{"encoder_channel_attention": "se", "text_encoder_head_dim": 64, "text_encoder_qk_norm": false, "text_encoder_positions": "learned", "optimizer": "soap", "shampoo_beta": 0.95, "precondition_frequency": 16, "decay_fraction": 0.2, "warmup_steps": 1020, "weight_decay": 0.0, "adamw_weight_decay_other_params": 0.01}
Rows from block 5 of the text encoder, named by matrix and row number. Rows with one number belong to one neuron. Each number is 500 + 50 x the weight over its row's rms, rounded and kept within 0 to 999. All counts start at 0. Numbers have three digits each. After the name is the row's rms in percent of the matrix's.
# fc1: MLP up (text_encoder.blocks.5.mlp.fc1.weight, 512x256), inputs 0-85
# fc2: MLP down (text_encoder.blocks.5.mlp.fc2.weight, 256x512, transposed), outputs 0-85
fc1.18 109:538501501532486496450404520462528540524526447502428562604546511527483507459487535498474602452452505390415541490440497503566416438469548513499444514550456486538478453521511531461387416512602444448513602519447517454473450464409495485444536450572554589413534522
fc2.18 096:506518456554591578521638503584465478426433556509408507525491582508603539452579573529481566534520498464536484464515556464509488535475511452514507505494545491484452497545499514497426511477546511566483479565508532570538559483578410573468407451485525503551455486
fc1.19 098:526612370507399479571435386509559464549443405517462429517471497462447428448536457543507559524512545480440425446475435561530431543572521566479476503521529458506450459565479454503456463525420514483513467445504532550532420487477509483560501528554556431492556523
fc2.19 089:454578447534476486556510520581488591500515534460530524505543451542503572469499542463449532540472516521506593537547549500538532458485623519492433567532536488492470570378413517415481404472437546537565430474582516433481417475466521382542404503518440560534512431
fc1.20 099:513544368543514483511553449421453561430523497371477466517460459444549532564561508462613439517441472470503524551513573597415356506422559502536577477477504491474435477585461508495467540538530553355457468482527475540441474558551505499539464468468468442504521532
fc2.20 098:500473522463478468497461608632463535448464601521465421464513463512550460599448502554475478438506505507520537557517451483494593517462503511569511525392554502586586573434514518520613480497407477499517530512481553522527527434535570445457475440429438579503582571
fc1.21 105:582482537473520382447566514546552522498583493440466489417576526539466528501565490441489524534523496504521517409480457439497551576538508486491476418512531531537510556466516479478556513551491621490569518568543472490494512516536575405439470510517451578490442408
fc2.21 113:458516457457551569444577567553517510505412517497503486374517491439540491521499440474397475548560364555583535537543489632436491507497561468456415429546511484524467494532453445383517567498454489436464558474540502471553459397522519532589591466435503461477439511
fc1.22 089:604507436503560516535504405463488429553475463467466473475547499502509508492527490519462472594480475530487595453481604446419457460489491449523497568508466524411485564508538562480522494519465537440549530463596444474508377406524506534553504448525550466509519542
fc2.22 097:528512474589454407570560496452596474423510466465526500495490487502519541582440476461407407407539510419401584528449495549530455600486459501512553536472500498462446464476486518455441486533494480475515550532426482527524516573515507440440485522478537555589561470
fc1.23 109:427434546505477372462462504494463512399507570430553545479445543533516460540463532471556447516622490458509455498571419533584520542570484483570485575539494456455494467471500367450488492427553442499500605550524532468474548488467502546539540514517414533416577430
fc2.23 110:466505420490562495560553467504467436492543519565405515529484438450555475515549492479551492520391585554486452509486530428460546512497516565495472505345431433532495462410502623525461510450507486564487410516546525565552510463601462557381540446490535556527478476
fc1.24 112:540517618384522452518526527423538569528489441424410544548439479495555484440528619520488525539586513504532479443573505546485554519522466499486455520467465581566537503538431495493480515467487462458490569511509485523456489553433505465555640438538523510483493459
fc2.24 108:410521442478456567564533540518528481466551513513427519399472590491532440470524503540405581481380527394503428512514495553464436425425582459496555523502530393506485526498518419523458473474516529488479533521583576507479601534503515525510573477494484498567476386
fc1.25 102:437505489467442532472513574506525516462531455522461474501441480492559475456502491472500444467490526437505521431476473619563558506475523609508539446569481446465417410547512531541557449548363473532530462471480375516393538386443540409598499481471518540526527447
fc2.25 098:514484511559536580517441555538525591427549484461483470538556494435468506451498447414512515481428522483448510509461473534497514469454506481438563512468534469402511441514450367469389520459468601495480538472474570394496423532490447501398467511453436432479469518
fc1.26 083:481526476540571479583523552474549467580550454452492492522552424473478518425538552481427457529464607514477450514479523461430561455548586462560532463421498545568463567537531465550460477524561429576582460467464460452450517461529560579499407539484520538480563506
fc2.26 095:551524429486469453490562525508521532437489475449464505496439618494524447518497464495543511592535580493506440483484441457508479637438519601507541532601488550465509562530471395513566515577525454518534596517392601442487456587501502511378491446568506523509495506
fc1.27 091:513620515499451518468514515515540458471518594450421424533498560486479564494571528485508529466440479431545495454370480504500588487555548465502497548596529554476539502582613566464471549561561569495530506460534558469494468499427556525510522501539469534528424531
fc2.27 093:506469546486557471463536524551589534527427513560498483478512540487534518465529439410360535514576429577459678558519459491412540529516427502492523487532550578588504389435445439550561476470528505517495454500432508478506479554507519399499509409378536499512462547
fc1.28 099:613491534535456534549419559383552440508500535476524395456500518474441556451468582587485408410484462553498455483422485519445471463505476500440480549497568471409514433416450496417476474452503515482448520586500521529542553600473561461519490487566501455483460499
fc2.28 094:423548593504511519481561529469466549511559520483499519575459451539578483539458474508448632485531496509471558547525601491508430471539472491535525543478605564507511585454441525500589615510491462470477512551551529505508486465426482507586441460487488543493464418
fc1.29 109:487517485538444451589541571459496541485543485458493521508431461483460540429569441519607480574458520547501478476508413531536506392437492493496530434512465496579412520437461518488487458466524462477512471545483523458456558534518592480552424475509417515510525570
fc2.29 108:490528486414546679460500413574514489574483517436506569358488548508448525557456534491542497583503554485508504507475497517504515567444519553461484411500568521550480405449457632505586479413511493452380479486459550489450432493492491547567553465457586450524526527
fc1.30 103:488492476458510494559534550530551506538563458529622526524532460515518498461583450524476419580504535411466506536560611418399465489545585507449546478509417499413625494560479399513460549495505423495519571465486530561423518457461459528484491555540505469454476463
fc2.30 103:567461532536470486551593436518523534520522403397526458633479612417514514445506511580462496512503547488471449536473556458566536498467578522427478464516510544392504511431566489467489541493445461527480415450622476476589480509483555566510500528572508472503489561
fc1.31 099:453517411522499535440453387503553414448501482484435457467516537530533517536543540572563476445537549528479485536466576481445446488425419495577461486458423426438525580488508482418426498483511566571519476587548366451536483482454511465405365480586539600524504482
fc2.31 089:466489564546552432561459506524492592437430516553453495574486459563568525584489402454493490467482539383516512418608545592524544555525544501520558442533571470484507497460538478472465466468528500384519440472453466484421490477448428558568506437508487437430473480
fc1.32 087:530554469528476513553478533501565417559477480478469420471413444411475388582561587508387513563499427493445450507478460483438465460555377504579508523403458505451410551517551476539479531452547603446522555522536463412506527480456478576479511482598540545435518458
fc2.32 089:459524530580448491512546469475488483540514596481527484545528564474497513544395412525480582520537503454532592509424453573476536624569521484623448575457482556461533406531519486384427599470492324406495431512508587503470476427518469526538470476531531482476540499
fc1.33 096:485438471461514479574446523393474484506590427474477588506527482498524502480474471515546449494454532564493610503532540487434530561495465517495470542548541458450436546522441547485525434533501380405439488541548616529570483550422584468577484551525543554558542359
fc2.33 096:502529569426506464405490497465518554488534574527492451480408460390438540472433535481457452384540540513476544529562477507532449562502531541448495421410506547454527442429599491480435504511571615462486456489502429492569536536524474617527503401487448498515486469
fc1.34 098:491551470524431520471453405483442406545475504447402454509499484534563545485456441441598524518500483500521464610540630559502574473464533555420473501618452558513432483486466457501498545485513529462512538554575462522527435567527422605468460547589594462473543484
fc2.34 087:489464454484431482438445499460465431486473392483597445547502517479527502539453527484506514545462476550497578411498445421472513473391539549471535482507453449547436544568473467548527528399409496532564479500439510516441453391540539507512578486473546455601535510
fc1.35 104:504442483412541409458534518453548417553533521380454517530486540606457465442546469537530534507395458567541476508526630435394561453524552548481392519555527493566502462427513523566562470535452486520461464485434436591515491542350617559441477555555515450496455550
fc2.35 092:498495564461457395561510542513478469443499458480451484531455561509581494528547423496371535472562541491473377438538503481514572555494474488452529469372465425465524536553451413475516501482500559471569604541418562562484517485491499493629494548427521527502485508
fc1.36 101:574511491617461442620478533505501449565509561527548472413441444467470513550530506488502615547501619579561507532611526520444499478442488476430432389483502521480477492545555527507454487459429460541503593456583493480542497514462457568488584506512580447496486428
fc2.36 111:426494495602434527343583503489465563538489542471511521498369501496455640450450408523478508425448457442455512513485498475542578485418479485510486568560547540472509593442471529479510468575558450407452474506554473510551543447437522538448498429493515481561506466
fc1.37 093:642453485452523495462463570528430400484509514542561520494518485508452596466469492455603447568502536625505441490516564572491510401547589492416506560489398390646425444450496425542479517520484475510463438485450426475547494566509502493485479590511506433605600523
fc2.37 089:451515490502520509526496448526448606515560444546511491412461480540543563535559528482544466444463451481486517489486479390500489563494360526433480468519549560422441544540495471452430441468527563517422516572530469560456369531581482427533535493507533619494530468
fc1.38 090:510394585522469494548448417403549515456393505490470589408513521498531561454494488447462479483500550448537519489455456510451530531527530491490407535434449486592372477437436484562527592535514517514586587482503431504625461510516477536548510471529551526456525432
fc2.38 085:498538491399541470596485465515555407542540431498471469546484549464449484514562524560571409481444502509567514590485426554563549597448583507468605426498468436470519491589504499513547464487500481473513486514552463541470491520455551465400486548506495618528464501
fc1.39 108:530529590490537422489445554479488484472596434590509583421540487554558387497520443467448541510486493534456604385527531554403539471472502496518457559477472536446506423416539489516475451436481489489437547495315521502416481419394509548551568387605460545469484501
fc2.39 096:457522418490487522534522490484512501484481473527492375550442525512505530465495553453508407619526506458445462451465495452507514525509629473520486598505521429572545565568531470479484490544427430473480481492378480469574477533538450551500511507493472544541524428
fc1.40 101:508519525462424514539456487486589493468543463443480563450489501511504466444561512547575476541491450511376547478494463478488478454572438556389500486502491449410564454530559497480586482500425495435570530450516511445492430443552512331538447507573420605536391461
fc2.40 108:418485433528450540567464452573494484558485513481475503581578492569465541411550521421445469451439441532505531480372413518463506533444535549446529624482501592405509542541582441554564528471499459484580466474521448488556534440510471520570453618492468498513488491
fc1.41 097:561449545494493525445506517577493451482522572447521602473452550394553538459489459501618512380426462463502473522516410548532546506504577466498523580519553465554413444441396534435526463461492418506511568470538527470513533513566566479574487467545535513476543559
fc2.41 094:579502591483414524488475441498509590504444491567583467555531484470522447472476513489365521520517486505515579529518563511504475508464571495519482466523551573525467515514530456543458498590441523464547497468478467442499454493444536429451506517483494514514456389
fc1.42 107:455483563557512516582501558483497558388557530564527497538583451538545440496591501416479498511545606414518582477486459564435482461474536526501471528392555495545513545490571455520382545465433447489504524559423537444441435485407532463519523540577451554485407548
fc2.42 109:476539529517422393487512547528452509561520553511480444487536579515468513551497492491518433607478479455457400507475515457531583483572505472458495496474492503420535584571499476415455520527484510459484526447455512464465477438463554486516555519519531547669448601
fc1.43 089:565504542508507524466517622521505498504510463518517457473450539567503587499526436538538529459488497400452473444495404513499463628544504597369600521546558450446486505496516432527526487504464540537444473547599544535541420518598444577560558466499500476550457494
fc2.43 092:385525463578422466485565500586561585447521462537493512428525461586549445438436515416471508518502551526508504535493524584384473534556566500571443504501545555532532530446600443441564446433499481432552562545449520506400476481503545550498505473521636465492530535
fc1.44 107:501526536555461502575533495411529430481513542456403487544474435585463506447565532453507455474413489515581443503499521471522586467520519483471485449518463474519599507423424440529525586521545487506499446506475423419496533477515543530554518465611519548412464512
fc2.44 096:465415485625427511519548546476548535520532548488496487420506450455522507437505502504506482564535482527443477496428547488615506539436483619460386555570461517490402491591479442478440530466476498500589461549470425528470534400536564486481541428445505522477515516
fc1.45 111:506519509560613438580551520516439522578572494416502472506469518500587518510532486428588507525452491575498489423543492503474498489510479473442507512536541631506530537436518502485523562418496464383590469529576523461495518507407520537483532521463559517532495558
fc2.45 104:538460525471512542507501558485527517484468626534505492450506540444549436493415582536533513528538414557470483460378468444503538551589491415485588493415496445457534393527401561509583466435515408444374434531468575549553482493510526479489459501489481446528553556
fc1.46 101:547476450477470531510592489492510495517478467454581497518496513499492464476592628503511459520542446496492442537451445508583576554591507525515363550506464460525494540474466466424540565527519632570507436523483552462547613366571466489498538441513414581446580496
fc2.46 102:505451474617592508537447558479527488427426480504492531395477525483414546423511473563532590444500479490551475480488655506509486553433561491506517449449539489568552409457528548553531452437471438512489476419532502519531602529511422467479519605517631582450524597
fc1.47 105:630514505536496495475492536613455494528472463551519466479503592482615569517562543453473553515408547556536439524512581520400503500471550492488458506547441411534467568542441432508421445629529488542582617533449452490505568571484561545457498512517422482545500521
fc2.47 106:511470589516485535552487467463537524490420513511457458498457432468473510523513501463513493582540428503473583441544406537444544409556523502478488517417435504460495525558517511538479511437502527579429480448512459501515508581572449409517540577426460467491543468
fc1.48 100:434554545522467562511440487561474444442485486594413450464460408479545550573442451505448513479414441450496494440510479454385570470541529363432587451546457521556509545473580425550503495487430520458500478463571548393530562447535465543419486377510388519514517493
fc2.48 104:556535601499441565388486512516491443488522500567508466582513572499464486473480502442571552533642570460549501584462494568525549580649521469478471459474522416504484406515517496463446559464553585541500546499552467436525588422557478544496465519601598529440526501
fc1.49 084:524521491505470451485598540446573483542482508519579462479462460538452464432578502507641576496454594453537571486585466455435582476543546504508579549437499430517496456520425496442457462487523438521431439490589531552445533560475512469564522445545550514633440493
fc2.49 088:431545486476499512495471465507477513452573461501525538639453417371466453479581423546470525475429403434464456679498564517494497538439490459485502508504489559471480512493547557497496496499450518484439591568474495509445475490609566517432405531531442425543521557
fc1.50 107:508519457585399538508488468447548499623516463515467418512524579439501557567491589511527508546506471471473603529473495458516484479584509563552655464552496461474454475427436516517471518476497451488616412544474516518507519504596477458502384527421476543519398505
fc2.50 098:480509462471412462401478420555478528536369536450537522613474552499587434443596396510555541554530429501551491503538556355472604426418558444466530508556450566559496452535481561505497437514442489443480442508544402519527412474444471522520488447578369488482463446
fc1.51 103:489517462489531472419536465476462499560512441485439468451550501493513466473495464564486454501562576422508509542456479528438588439531553535534431472473535499462536546384527503376456449439413498520489538479467443424528471494487435571491465517554496552491470413
fc2.51 095:488514434459438514518565505526439508469580505463457532500463501458527503490546478541491571572573479449461469497483553530545540606427496453494505524563574533504466500476513593472435439517533558444568496469561543496487525510506605488551500560564500503589491600
fc1.52 100:471503482472532451456644531546568542446537523452545493451507575512411471438643473505479564579561555525530406478591453528520432466439531447519557525484514487437504544415449515589425510575550531552512473448431537482589467382562514530527483421530514460486525559
fc2.52 097:527513451478559460594571543452595457533472506506546533503537508406492480532497487438512564491467572375503504393581476433491483554549577567569556607494482430484491505599584558438526532488571470528589566514501520499533566499482374572458461507503490448524524525
fc1.53 104:579559577607528511497529480454401426524502472473566436429491499571500532503587548508574558497451462466463523605494488583564579518552495394503420539486404465532553476488475529453531490469495470415466486460548497502489516525468428434495563477601511584469469545
fc2.53 105:510551474446415466490469490477447572430509505543569487456468412470417472507505561518520546502452487445492509437459547482569460497384534446532529520473519520484464525560550493526485483475496475541492504433499538549497559512588540429481393505472479616504609425
fc1.54 090:497466673579446541495567412518496468457560520525468509516500565497511407513529580467518499542424428586367528509441525451443489408555481450515489553497447448527417598427434413542495492477505521520522538480496494465524523438498545481420471542472529553480530462
fc2.54 086:520574484546414442458539496519498501494471486660544497579524562445473529578497429577492494417446558484595473411552567441565499579483470547515567401506558504552450485456532462491556509491474555478463447474518420497501458481518485532457570493601552582492523484
fc1.55 089:579521519520459485475469494499404526573566461437465488485505570495559565481535515383433567576490572440447548498502543527505412494457463460500472551508480459520593523382479450495511498461494495479437483517570501484427453534524578507558538539535441449471513595
fc2.55 091:442468463533483568598465536522411410552432510522494554531551481493516541591525395519518418509548387384489477516453539460508466591487551516522518482529516584389406453534548602560540494515489473503487425575519470553453472446511475557476463438447436468390484558
fc1.56 102:512471552449486454557488491505547430524534455534532468457541508493497414554470437509529457530501383484561406385481430575506475521507496496445493426559576498478460507442446423472481510526476492546555474556568487566563496604496472596377499475588462485564463579
fc2.56 121:467450457569490423540390505485539471459437443511504516529474469518591561495497587423474580462521424547519560486499452532423434489614507515487361567487539535488482475478473488505608528444460488439497566458533513508458438459461423584527433553491506515505416444
fc1.57 095:557475462516451437432516474494457517582544446599524536575484546458462524469565437569520447456533547498523533406500490470511483566511416512603436439402511496536501609486458502474451519595359433477491529544455534465507542492509458520564540547508545434483505493
fc2.57 097:515501434490544516582350443568543537432509444424511510479512473500471462501447547475442533497432558573525564537548506430619527475528554436443481614553448458591461511532537537447583433355543539450568554542488511473531434439490509491480446435495478547549566407
fc1.58 106:533508474583489424566500457538427504580461496480450583505493524490538477510515464457533449523482479467525586485539526445527422433555551479467525503511611530448454452465510554450384490415466463528557406526494455513443469510632540563528547611563539501515511509
fc2.58 100:455495545553453589514527505468480557521551504528514485491518474478455513486530495500436475495562510481499473553553498490542591520574530511472401639473421529500531407675577471490527560472473510502523529505391532460415494484434437432392500482554441481503520512
fc1.59 090:544473519537592495441445555436514485554540579460507550432498550533468498395536427544503507479421483408456490476524550506673546455486445442479508460428507498454542549560524567435540513552509472463522466524526580429453481497586559559507522541449552501535493462
fc2.59 093:584449530503567385561429523500510472474460580532460394469518506558390449524501531513468444440421493472457580490585403544465523486484490422572464564470548447526496523581468542542523427527544573571531461499416473379532465481420421524538524473546520540447514472
fc1.60 103:562465539553473452574502442510427447547529504403497480426479420505484536550422492516522470551499493610527437427517535422552436460483510571486493489435508467478500544509449499508548554570495491455566352508515509470536681474441517589535574515550483515543500428
fc2.60 114:489572504480500501468532543482462525404442538433493535489425517457592524537436534461555411529479399465529597539551503404446497461540461584458452485525536494487479536473461422455477498573481580664516546445597368499444591464503506487497488541483484454515558505
fc1.61 099:585562510540569548445440440446447551448586595451461527450550486510549530523549541534397549499536455560487601529514540500473459471495477435493454521544517480548557418574520406397604503446440520514568520511502502448382488581525487470451607472534516614493541518
fc2.61 103:476469566538468437505494499579486476586474450449463460514453552495532444528461416384472513501443467544528451619497557516539440517473488592555540404590471502465488552486483402556413452445546454518533432538467433506542402435488607475520538577603507481497550480
fc1.62 104:492554502505435502488433484502390500489582594558488523410469487591454494435435444458547447479525492445457513512586550541527594561488487525475544590495504376464521485553420449504491451517585472516424478465577538430565480516483543429477469498462550425472493427
fc2.62 113:583552485481578519533459452509352459440519475439493499592610437465517515530544500536358546487474449573474564555521472458456387455420617528497521507434597549548534511541426482460483497509504473475520523490508361413523574493535540465564506516552490495455405672
fc1.63 094:475493534452495550543531584514435531419478399462552531429490471439491462487497514454550550446464497513524403471448484546484506430455495464523552517469429499452433519573500553451561550490528448508480571512641543495530435491504517550495515486534485480386432553
fc2.63 097:533498438577485511523614467466548471476542458515513456393469552524477509461479440443523521531454521489573467478483498437652413550579431458472391623465520440532531480517494471522506409507565538475503483563417522593582531505483547487531436509489529462590494504
fc1.64 100:464482416435476460460598499408524456460528491596457442515528522406463521534489560522490461483536471480484477579481508535533481525517446526397501482490514570449465467504396457483447527540534542429588525452599444556462468535462452502490557383378445536493492487
fc2.64 103:432427556568590546532458469440481485526483487499545493507519525481498424577480463473554482470515583487497588364531477498441552409525365517463481467408522462537472472548545487517482559594475474523451381523529559545495469500509542512497444498540563503489601523
fc1.65 105:480478525442440455522410423507542484525426509454498488388421518579457494491467518453533480578469485433491510442492410504447488576537565486527621469407472452527425513467510474526495544526527494554493534447436459483482542473518458444423437494548444472412482432
fc2.65 113:472518455519558444554552436547411468546499504545562513506510477548474551561446660545538566468502573504457481426450481421466435501494419560541539522473583454501421487497526410386511452462526458437497551462550537472448439447513464450496497523464540594609509540
fc1.66 099:536491473534598497512558570545488440516582462409463576548556417460428519482551464566456549511551444461612546494550495517510479488519463520503548476424474449431455623451450485466560502480430505518465509531590452505606553543489500543456476584554612422646476543
fc2.66 099:474451388494445534470512442501489454499474570436463448500438461421524562477542553481499472516418581469506529510472502514400529445472496479603496459591454557492537472468476477482505478401496441440481516506481526490518437505453547621514480444483455519524483591
fc1.67 118:527639509487514466509489492545657495490487586423547534525509514544473570524427572510512460497491480494510507510498421468369509574463534530483506481462479393376485526557547566519509538490449422447500468462442392520513476533518527523528472525529479478400447483
fc2.67 121:519522503420491554505522473453437488521468512484501426523455536559527517624518497527521542498507439510397574453504515403531552478617553504502562597509499532439404509466436489511499482521361524490583544389448447457479451553437500375506558479446465496506476543
fc1.68 089:516519492518492507569510522493442563453569465591559442530591540498412547538551472498427420525479568494438533550523487438409507489481478419430550487474553498493422510484425480484528519517419558453417467524512533510464530456486489532488544454555381427424511458
fc2.68 089:452576517459586495450441464475516413497459554506520437549465523492550526509503502538553554445529483495563458559498503533462426568465427557462498459450497465463479505466592467465548523444517463500480538470454489418493478522530448457549497496520580479562494469
fc1.69 093:436554457448524485523519507467492492529522503611489524512461426461553408483511488445401518513510547492437553514509408460574524454470392489454533488482388554450530494475496484542515403508547451543518481474421603505477391396544495546592588427397484425472447489
fc2.69 095:522537469441438444526583592463496508475529490469488473587637571526516453522593442563584515501529439499512406510464514467581591506497517432510479594467569551421493482513524519539504665589562532460472519567450507548475586484498471523444488554637481557495538478
fc1.70 103:488524531603587539528564503416405582484495455545553493511506384459470491571514530442472568523361512460501493489462567593490485492450484492431490601449478530489513460526506511457475578565591516455526545493517511413461538496606549497557463603509485405435479573
fc2.70 102:512427597472499482496545535460539488609433474512607496549421452477486477495566495592569505525579461459496456488504440508431426569527543488506565546464581464525480509477461530472449481571557461496529481499525467572597498432475438427486505520579518530485432510
fc1.71 112:446563420484502517457519462530473523493493379495499549411532560456521489437524523456508465424555617455506449511501512424370412562514537615448462496463527575401535510547491661462446458473483596470474482437500450477515467523567476450522542532430452415506498496
fc2.71 106:442390527466628587609505462549474506448591536524600477485507462578538519474390515480516463461540626469478514442478546516524437489511388583568530492529473521476485528532490409536504431529500565526474492459497560441498432473382566518474468492431499510438498561
fc1.72 095:476563545505464478483462503494447392529498502608501479496480612454544497536500491495497436575475527449490537490574566471496573517600520507574457554483424631572604472424499493480563415531558532512435452484464506533534505486494552599501441471580468528482587375
fc2.72 093:448380432539499522556545467549536464467600480472581550420465427538544497487497434464440587488526553431592488464520422447476432493586475454545482522639509566500520602457564489587480617526401449525526565483427463467430513488446487544464540486458540486420496506
fc1.73 089:362531508563495455523456497462487514435558505455393511511441472514443500512466491531539464416519548481405420501443603445473464474496510470470505472492548549562481535529418534499540445495598408378440525549454534541592490568471415541493446584494548520501475479
fc2.73 092:535484476477503621511532549493484522538513485543510480466558518566517493564510511479557506486583544495542459506492491554481476610475468590540474546439520482490475491450536536514592492462503469584572501461519448545482494531491555520611523447472481513513391461
fc1.74 114:524506513457402539535498517487470478530502481445524496402494561476485421535520481495605543462544503465486411478493578511503477554457532516459463523483518497490570538509468605527477493425484494490535546359428440529484518523532447497477521444544516515495524549
fc2.74 116:474537448510472439479484487523527443343450534542592518412482488529510460414375428510590411510543553553416487451443498569476478465491533446424520525538522428453591479494433401476462560492476435395462432525541572501432414532476494466500408445477539472496453451
fc1.75 101:404470510537507524564408602552479525484460536480459490583549519499482540491556576417537520544479557501498569516503550506507484590470445488449557501576416531441472507503483514530439471616442522548459568477549592494443482542442515440408486547539508512492524536
fc2.75 103:512493487527479550517450464495496487516524517441550514448490480511555501632433543530498446489560402451527485507517468428542534435499549537513453436461492448522578461539438459490493534491456594363495511569505372431386616480570544546518573485412580453487454519
fc1.76 094:540491456472563577455542544479484473474508503511435576470505469541475559497444506540537536428563505526500510437589474460511441439561577478437482444484467499517476565469472526475476464509517512509515351565570493497547556498483563507465357574519465511549612544
fc2.76 101:459544547432519451531543534530416479586447456513564421528417384527535489434504589470526530569506549444416521395502479514514522489587505516549541523538538497505570523477490492546539477513454496390448566541572469518475492442494460539481529499520549568429428532
fc1.77 097:497443476468477436442463508459511486483508513506524505460424583466603470465593525577606522507540534516542479491507513495527442520532450418499511435606468483430526587551516538336507442537511511426455461470468454512551563466437422535428423452542519522472519492
fc2.77 117:509510536529521516504470518406520502493481590533448565483488496492489559493426470627563534504533555474426525423533531476518542522565517462539533485459463519516406497489564540575482539464496468527496386419548506513627564440488576560514574442445533583536501509
fc1.78 090:376534541505413492452502514497517569473456508483579522581483542496525377473444461500554469473502487484636547628479495433531483413534512544463428559480451523478458472474483520527470536460495523492597472417458523580526484465489479549564511597504468480433468474
fc2.78 098:591485535420514538493467493470465484508532605478412459468543471602465542486549500438473502430544516560418515429401584445508502543456435530437507446514500486461477471498489536530583500525400532461518441554547527524603571588532525551505577488501601561466612479
fc1.79 104:546428576632434472528568540454533566539451464563489501496491506489523508512509495498527491576447534469545495460508556506535541478528440551542492485473402602469562459530519454486407517556443567492444482525473572581498500529388477544449506481521465565576406483
fc2.79 108:491407464450565449480541495409482425509537454500436400508461528566516508507506411487561487430646429447440534490466370509546524563564474523433522503462481449518553526454469556473520581467520512560491512502479553460448585453486473500457525534387556511508567614
fc1.80 093:492527487504449549410545515481564436515440427521515524481547392453439523446534584471585420513511483576526401505507542478513554502576489514457569412495479525504516502524488474514533493470422501575576619451490503526568517453494529492528492420544407465500536494
fc2.80 086:506421462484483542482507442489507518484598481435405499483378601455524479458455421468568556466465531468514541422452482472570463535466532408521476387441506470485565476423646572508490504572494510438470442533503447458502396517529526493492434519495559454620514550
fc1.81 091:547436536415516414474524483535523513432513480491528505466462572565504387456580528487541561478513537557469570512564551504450516556598546505401564525450500539471504530532476418469531386470500444450571485416455490473549441428477520440550448414560489493474533572
fc2.81 103:522435497479557527567483534547523550539550537451391520495474495533484464431492433487534503495456465555482559452515474530448524463456492473624506546472381437579499461487403445479460494548486490486370467512508439540610455573506474559445363545453486454489474506
fc1.82 101:441529493449456466473482578510517517530531436465438506504599485517420419495506596358539420450431504512507511523555434418555549540480534484437433516521454616419517523390465493429571453429509430459540475501527534546555475484464561519560478493444574471476531458
fc2.82 095:496542617457435512561548453541414474577556521516534456458404434481500541579534520551604445586581479572434413424437499483477484574445543525556566498560532481597492455445462490469522563374556504473552522581416537534567510584560441479516618570486460490416568478
fc1.83 095:674521489510527592536551516458530499450453374497536464436449503475398539471487489510517534423415559539552468476506486604475475469515474502420443466461511413608508531448453571442517407576453413509457456562489536495469478515547492519550517498538467497596558435
fc2.83 099:526573500581560476442511489490524535352406450475549499498588502448463416539485547502491555552563612541494599557432511496532547480523471523439444530553437413498460529517547564485449537511539515529450563475489381486496498458468412455508455605500571493546596494
fc1.84 092:630493516515492498546507493468446466562569524525465493481592469483506475534550518511479480474486530555468521501468468522535573449497503576456541508437565530552469554474407448569556460491526504612549461421615484546420467478567499456483413551529516400525465529
fc2.84 107:461558450520494447520498514533465611424439496477480399428412533457580463553472527428539467473516485538425491533490483565540564573480434545542425437461487480459534483529516494457500544526512557515536503569469552445454430505491511526491394454637406581559390477
fc1.85 104:639406398576523484504542437400497477520463503519489476434519459505448504557476548537555475410318436470525385421570521452519442503498531480475482455628438476538518490532461553482490511508437469567563561481511590468550480503449633551566551584480480571446475521
fc2.85 093:528455564425553458423540520489598611445455455521531437501447507529519450455512525438415459492506457481441462420553461539479528515442536511501429599504582407530470438421543480556459477519537569509545534563439489444614466529442419523527435585449521568589571453
fc1.86 095:550559609530499371470499468529456447475535560564522489441477516554579564483483378536544517590445550496482484488616556557496448449465568558500591505443463477470563512472481527571552461542598503530459527594457465496472454453540458596499530470521484459477460476
fc2.86 099:494468469542498437581631601512465494542386454532554513455522474424471528458499565545552519567562472467499497542408600583403437520506556481470547526471549460515481463484435566500588501522494495486543566518585446452485556503524471430490500573521425556523527488
fc1.87 116:451554487576567533431497421396494460494590412590611471443515554484516498520516471525481458529453480478478467542485565452466525555609534485443479514619431503441482531489472541467512602498508602504421617485346564437449494524390416391496521446511584511492480462
fc2.87 117:370522504459418470511513521477494410461474438517546500442539483553530516548444565454473493481538500482530535425542532446524427426433462403433504490452510498550496531547541504483401492666580464382404519414561485557513537501523452531517402502552520428507427620
fc1.88 098:417484477514492535470520462423504430474444398538424509603532443529494449520486471462476510494489488576509467465487508493530436460540521401548415455545469512472553485603516492449512431539586529472423551486597444527486399518534444430478507442472629475461515469
fc2.88 097:479522539516586554509469501431497416467501455551583481581559527424462578460560576580469557548583472462464523568433524520424438523565386484528564446497507554383484451487471458511494463522536508485473461514542467486411540395420386573519402489581443466440544521
fc1.89 102:475453570452516369523520612515375475549533535444552432547547477452542502387536529520436522561480481492511559450564607536519428430475621471472495483532419483418496496593497475536482498549471473510469468448451473484562458481545486458559543509517565449478562603
fc2.89 095:519569458486597445517575488362516477499508575524538457452490505520574499415404472547524517497495482530440581491578506567490478499461515453480623532487476478424471609496465534516511457589488496502500495487472572507501561553437473461471492400466549604581474524
fc1.90 092:434509499537465458546545527524558369525431519463530420589391478507445434596540562574511614464503485478500513452433529446573467436498448471553470488502501433531618475480543470563420525442609497528546484562463440481526486556533524378470530531440551482494538547
fc2.90 097:559490529549587553502456529471515459464519471494545557508550522502504494449500491446497499545450456576525458486445474484485487523509587558465550543479498523531465417553484598586526494381476517513538453457465530512521516429462480522466511538513433516378504464
fc1.91 098:545541468498536539445430471483397414463500570462502536437487527437526565513562505578532528489467417540569511449493485507517486447573462451568431534532467451432517411436494428485506391439492466489480499389519526535532500486483512526552496529622536521466529458
fc2.91 100:479494595446479570506543432493569539466476485588466413480447461422504446543501508492497575469408439475379565520488425552515495553522473530539485506474431452506537508480423596449492580520451565534491425496467408539532498436485540387422593544475429502502546531
fc1.92 086:478513512500548518573508519502571561505526509548546428559494509559435505525565545528481456509488522503484535508567493597463478593543514379570435577482501493583499589446492553536582548526564510508538516522510508568558477543496545479564524521540508457445481450
fc2.92 088:565519536431532438463532472460584507471424518457490511420484559463556453594557425600482503498512498547511505429545537536463407498534551483400538430470549383472457462549488497464460526489503573560502525441530478555532514525496413543361484521537446493499536563